Weights of a small class-conditioned image diffusion model.
Data: trained on short English words printed on busy colour backdrops, 22605 training examples, 76.4 epochs.
Rows from block 8 of a small class-conditioned image diffusion model, named by matrix and row number. Each number is 128 + 32 x the weight over its row's rms, rounded and kept within 0 to 255. All counts start at 0. Numbers have three digits each. After the name is the row's rms in percent of the matrix's.
After each channel's rows are labels from the 100 images, of 14976 (inputs lightly noised), where the channel reaches its highest value: "strongest on" is what is common among them; "patch colour" is the nearest of a few named colours to the mean colour under the peak. Only what is clearly more common there than usual is listed. The data: short English words printed on busy colour backdrops.
# convs0: first 3x3 conv (model.decb.0.0.convs.0.weight, 128x256x3x3, standardized in use, each kernel summed), inputs 192-255

convs0.111 112:096110167151128091160169174176143156167219138135170099110118127094138109109140129125017152100117132255189118139120034132094110146149140125205136200120190122131114255124247160137122121027138166
strongest on: white ink; black ink
patch colour: grey

convs0.30 120:163126098139108133155103117105249151096236076171091093127170114105189138105151097151096119159130135198133169114087068088054073129230097096149168139063168091084170052117189084070136106105144087
strongest on: pink ink; orange ink
patch colour: brown

convs0.73 099:117140061156083142115167151071116115160107116082053124144032109118131154115161121135105131252139154112109139178115103166115204125120113148119150120191161137157093127132150174109124139092129167
strongest on: white ink; pink ink
patch colour: black

convs0.27 096:050104146091175127106049146103051076186059141102110083090120086122118106120105169119064122103101102079140119156068180132126133151111133106151099117126141122140115136107122169107166155078211121
strongest on: bold; pink ink; white ink
patch colour: grey

convs0.7 100:129158124175058158074193064151002079085158043175088134145137187189213138191083125113063121148132044110101127104152116164093150181045163116023125099095151121154143155107151132101120172106100162
strongest on: red ink
patch colour: pink; grey

convs0.58 110:168185158183099123085107153105152097107221086156153045131101164106131151143138154118141120120104103251115136132115145121129086139199124123150097163100170081037119235136255096077115149088110117
strongest on: black ink
patch colour: grey; pink

convs0.114 082:102078142181175044088091160085162162162095118155146084137156121130169130156114140128115119089139091096127107156115115115099095140172100075120104106202155062093118145143137105129055130145168112
strongest on: bold; purple ink
patch colour: grey

convs0.100 116:175139124178097173102134056223081134095102144128166094116130255130110127108154141124120122130107077125091057106125176148149147130083106138108143103127150114165137176161181107174124158166066157
strongest on: the letter o; purple ink; red ink
patch colour: pink

convs0.78 081:192141131142125138118195106082204154113070096087119085167075223109163097152058149074095203109116163143131162147159106116087126092106104169111135144121130099163102137139104048060123057064105097
strongest on: grey ink
patch colour: brown

convs0.88 091:071104159166148150097120208095201133145111129119129102103075040113151131069106107137134152101174140094176160213142148107144084088153094155147126124177076110087104100088057173103156136116100125
strongest on: yellow ink
patch colour: black

convs0.104 113:135120123116139092107134118151033114087077198157127145083154161097140126142142115144139134122099136129128094134176120124036160164040136146175132185126236144074149124160011139153119087100125030
strongest on: black ink; brown ink
patch colour: grey

convs0.122 121:163134089039121134109189102073211119119062157139094102147131120157146129125136154162113112150098074145228212153249152170126051153222119098255117127104148125077106147122101110079124102156120151
strongest on: orange ink
patch colour: brown

convs0.65 096:181144089148170140148150130067127142080191089116134064116093212128121166127074119146066156084076128130095141144146143108162134155107099123171131185174177156121135054166156130149133181131154168
strongest on: black ink; blue ink; brown ink
patch colour: white

convs0.99 144:141124130188123113149186063054210121116085000171164095094110215164170151160137089082175112137103175154058183121158129113056109126254105193190092162123112131055170174134153105189145101107169120
strongest on: teal ink
patch colour: grey

convs0.125 074:158165094048152136129155157169124097138150208127128053176116146176090144159123151158090226148127167127110082174135133154199142154124113059114064092107113000174000120114138131099084104076136151
strongest on: green ink
patch colour: brown

convs0.31 099:107137083100094093147115108159080150077097144118108114146133174150100194184150169123152125117013119117137183158184130097117165178133093150112154183108104110159112063162059104098140129131162094
strongest on: green ink; teal ink
patch colour: brown

convs0.13 073:076174075099103127104157108179131148089209151135089160138090113201093110150104117087117086123080202117041171148192132149127103111097130179106060137129157115158155112137158153190121146181153133
strongest on: green ink
patch colour: black

convs0.9 105:133158158023090108189115113052123136118124174080152144116105147121135074141145118134217119144189085101113094178126183108071105163091106110094121162177134156147148137143099051164147148141145061
strongest on: brown ink
patch colour: grey

convs0.57 103:094164118102135217110100143143111149148113167120119143070147075159089119108120091109078147133130157046203129116131135137132151129143117107102101077079143115154163080155048134121139105129091114
strongest on: purple ink
patch colour: pink

convs0.15 092:153133152172135096142134173113113119105141155129142094171129142126122184111154105087116091096147136116119077139152114122168097140084129102173139176163124132104133150117219153119125081126088143
strongest on: teal ink
patch colour: white

convs0.64 095:126064121078154137172080111116130138095121155150110065113150143095129090104098159078018148098140119149128119124095128091132076134167134133160117147120152067119101219084146115128124142095104071
strongest on: teal ink
patch colour: black

convs0.115 058:126150165155127070121135151086062082131138112122085073108152190126137133131108170232083228182102091177020121142141053197138109161150159102136092164152118079115022152180167149094138056105135166
strongest on: bold; blue ink; purple ink
patch colour: grey

convs0.86 103:147115187101161140137183170120156039062160173121090086161138135141103125093149166183137148080124135146089160189125178151098112114080078138125117142148154129148126128092144159118174108189127156
strongest on: white ink; pink ink
patch colour: grey

convs0.98 104:138151081107049138158089125128086115034126160122135089064119098112160147125052089105144172124126126128132162076139099114150156178144105137128048108162095108096125125156147102131080221163111129
strongest on: black ink
patch colour: grey

convs0.17 098:123120102061142039154120124136108100030125084084131113148157028125109161139071122123110118132098133149138129155126119122129225141067138105147115140171130154107129116093125127097126172106222138
strongest on: orange ink; yellow ink
patch colour: grey

convs0.32 077:119047150157104165129143178204116148193145062109144096110106139124132165122128134107121095172188103163102145085125255086125084125156116108115125212131077111096118115159130020075032148255084060
strongest on: black ink
patch colour: grey

convs0.77 103:100099082150106123146087126119134108135114113075046101121086217154209147163125140146116099071145129120105123109171140125115120128134152132134154145127156172126137133101090136146124138109095132
strongest on: black ink
patch colour: white

convs0.61 120:152179139147145125187115181139136158130159204105140127172173127174131146168136146170149157169106148133215144150119129149169097171122123092096123094124134077172044100120119116111177166120125157
strongest on: pink ink
patch colour: black

convs0.127 113:144095159097083082070141080071138078163090097117128220079157138126106131128110108119077140103118141158112165134130157139119169140154154131143118154137103106154142142119137127149146120125144186
strongest on: bold; red ink; black ink
patch colour: grey

convs0.40 090:116163095074155079112132135145084082158129106136078191135143138148117109106124158150132101108147137190020165090090140163168070146090121123166092149138205113152166126074204017117152140087146138
strongest on: white ink; pink ink
patch colour: brown; black

convs0.110 108:140124128158108126138084115083121123202107150121090124096069129125164165120128137112094124000131127121140151128150113125145110157087181143133169161154162149141112079120128130109182165115147146
strongest on: pink ink; white ink
patch colour: black

convs0.44 082:109139123105127199096188169149129075139047111167087112143152114122145047102136092140100181167081140072134110188151197196086116130128136127138133103168143106170160082171136101089119146137118094
strongest on: pink ink; white ink
patch colour: brown

convs0.36 109:114116143152124106098155134078185145199152114071100159099150110148135173187167142140086095155160138091199110083113133111197147091143119093082093127174090124114153155132080098136160184128118128
strongest on: orange ink; grey ink
patch colour: brown

convs0.3 064:120181191099129095119112088171124080146136145129109173154112095145064094138111118090078087142158093119088111136090127124127141103129064057098116145096095127122164053104137141120145134077140123
strongest on: black ink; orange ink
patch colour: black

convs0.80 119:158123111045116149136255166255066103101200255162141122141127168147127138095151146137110121149146105142176082133190157170192143098002160119065131119118145120187102118110170108113120210150102162
strongest on: red ink
patch colour: grey

convs0.87 089:146047128119140129144152155065147103106130178180099162146157121105179117123139220114099097137119112109112098101145080126098118202108142119138135063119114115108151119126104154088090120100128119
strongest on: black ink
patch colour: white

convs0.37 130:160073095109126101134120045044255123137121165133096123145124160089157125012143121094112175167152075158178106104182155135163038149119099150249137122171120169225166102115073121108181138160128148
strongest on: green ink
patch colour: green

convs0.113 091:116092084124097124141127156131084061096095111110092136118081082155162130139105157121124114117120128083060146162136132103066165135089103083083081120148113076063049045065142087101101119167137094
strongest on: bold; white ink
patch colour: black

convs0.74 116:143105090155078098099125082182163146174224156118093210104129143136145141132157087135111152145220167192087167157150080103174109101098115101193113190098100107091109233142209095098140115080104180
strongest on: bold; blue ink; black ink
patch colour: grey

convs0.72 117:120069112143155104179134155145082086126151113132102110126090155135148139138074102119110139107129144128076171130147089080115135142079134200131157113083165117136154106115131094081139199097077117
strongest on: pink ink
patch colour: black

convs0.41 110:145115124000164130136173144112172082149131108142072120168103103119116131136094149108129117205202140167251174172147199134129122150122111121100131216132143115127146184118029137127109165155144084
strongest on: pink ink
patch colour: brown

convs0.2 107:097124130162164105143125084119144106098135125205127179124131138097144160097091107074171121140134100119169118206116131141149176177133141106191105112105133106144144099131135170186138121166150148
strongest on: blue ink
patch colour: grey

convs0.26 104:172137081048144094123092147148141121149132099122093085148157151161107110116130133074133109138129120047122160189136156143113134141175120103187109109112160128146094042110135116089162137134187160
strongest on: green ink; teal ink
patch colour: green

convs0.51 098:088007133116157187098065167079125119176117127155092186077097094105135096097092107127038084156133126097115101066123091092096102148093127175102091111154114136117160102102084126097106177132104080
strongest on: black ink
patch colour: pink; white

convs0.1 112:161156177167132129150182140146133153105050135157173080169120106155077114114121139093122139176123087077089155113113106095135082172092096113158113104119143111108122085049126157164109123122065150
strongest on: red ink
patch colour: white

convs0.67 094:204138140162106200126212117073189105112104054096058130130108187150151147196128103209132126170147134134200247131091137167098091084250112135177129179124129101066085128098083048070176105152116100
strongest on: pink ink
patch colour: grey

convs0.18 106:103101162180161149103198163113187151134135131110109147085130082135124093106166123152075102120092117151053135124129171116125126147054198098130121192180144131132124123138116085161073130190145176
strongest on: grey ink; green ink
patch colour: black

convs0.8 092:105110174175136089145097123130157150174147105160164108163090127118131154143167162108148161210181134137153105109084108104144097086113113119158150129129110139158142111101089178122087149147122096
strongest on: black ink
patch colour: white

convs0.20 090:080121209143096057148151073138048061173145139063085163188096048166091107169095120156110122116120137157060179109126153163089166168085113118143134083156157153089123149077177151120175147099111176
strongest on: purple ink; blue ink
patch colour: white

convs0.76 105:141141115205064099089157085255102150119109201117145150105115161165170134169136087123124145162073106005138134120127087072125145131177180136207144198131125143155157168131042058112156152064092152
strongest on: blue ink
patch colour: grey; pink

convs0.4 095:146129136147056141077148121100167094142035080125184108122106187151088070167145143060152129129161131131077137109147186173126153130148146117094110139108134172151171130173142114159103173104135157
strongest on: green ink; teal ink
patch colour: grey

convs0.42 099:128106113080135165074144127139119092090152159104117144100097098189158040081136145148115146180172093108088165121161175130121118171124094130180125126159112103160130139139161114161198159176122097
strongest on: pink ink; white ink
patch colour: black

convs0.81 104:142092083211112110153145100104190121125215162149134094127125155118162095094138102111129152159091077131068127054121133097201119108126148123039116128119036130147131007113067092174096134084058120
strongest on: black ink; purple ink
patch colour: grey

convs0.101 099:102117117134133079106134184150174105118134215117151169158101114162092113127108128118108144077128089124164121135166126148151150144060142159059104134164098142123139118116141175155167108154126121
strongest on: pink ink; white ink
patch colour: black

convs0.34 119:141169131051135096118113103103136094146198085151018108132160145169134165147126055115092092136120122169207098123088223131097155142115075104186162207106138132120174167103162166139200100034103073
strongest on: the letter o; pink ink; yellow ink; ink: white
patch colour: brown

convs0.55 104:142124162130119174075141188073119183129127141153181169104174102119132129097118168156108077200108062102111112084128135100077138104150138152136124093101103114111107140125113150126129122115155094
strongest on: yellow ink
patch colour: black

convs0.117 120:164115148198105085152174138198073114146150113197128098107110176169158166133148177137150053143097038104105125115188168191114099086137107065069131133147135158089153106092144134035093135105103130
strongest on: red ink
patch colour: grey

convs0.62 095:124125159068109147141108098139085132081188134104109126115099166120110128102111120101091083128057098229104084142105090126146130160093152157091141126117198131147151211161255098108114151125120227
strongest on: white ink
patch colour: black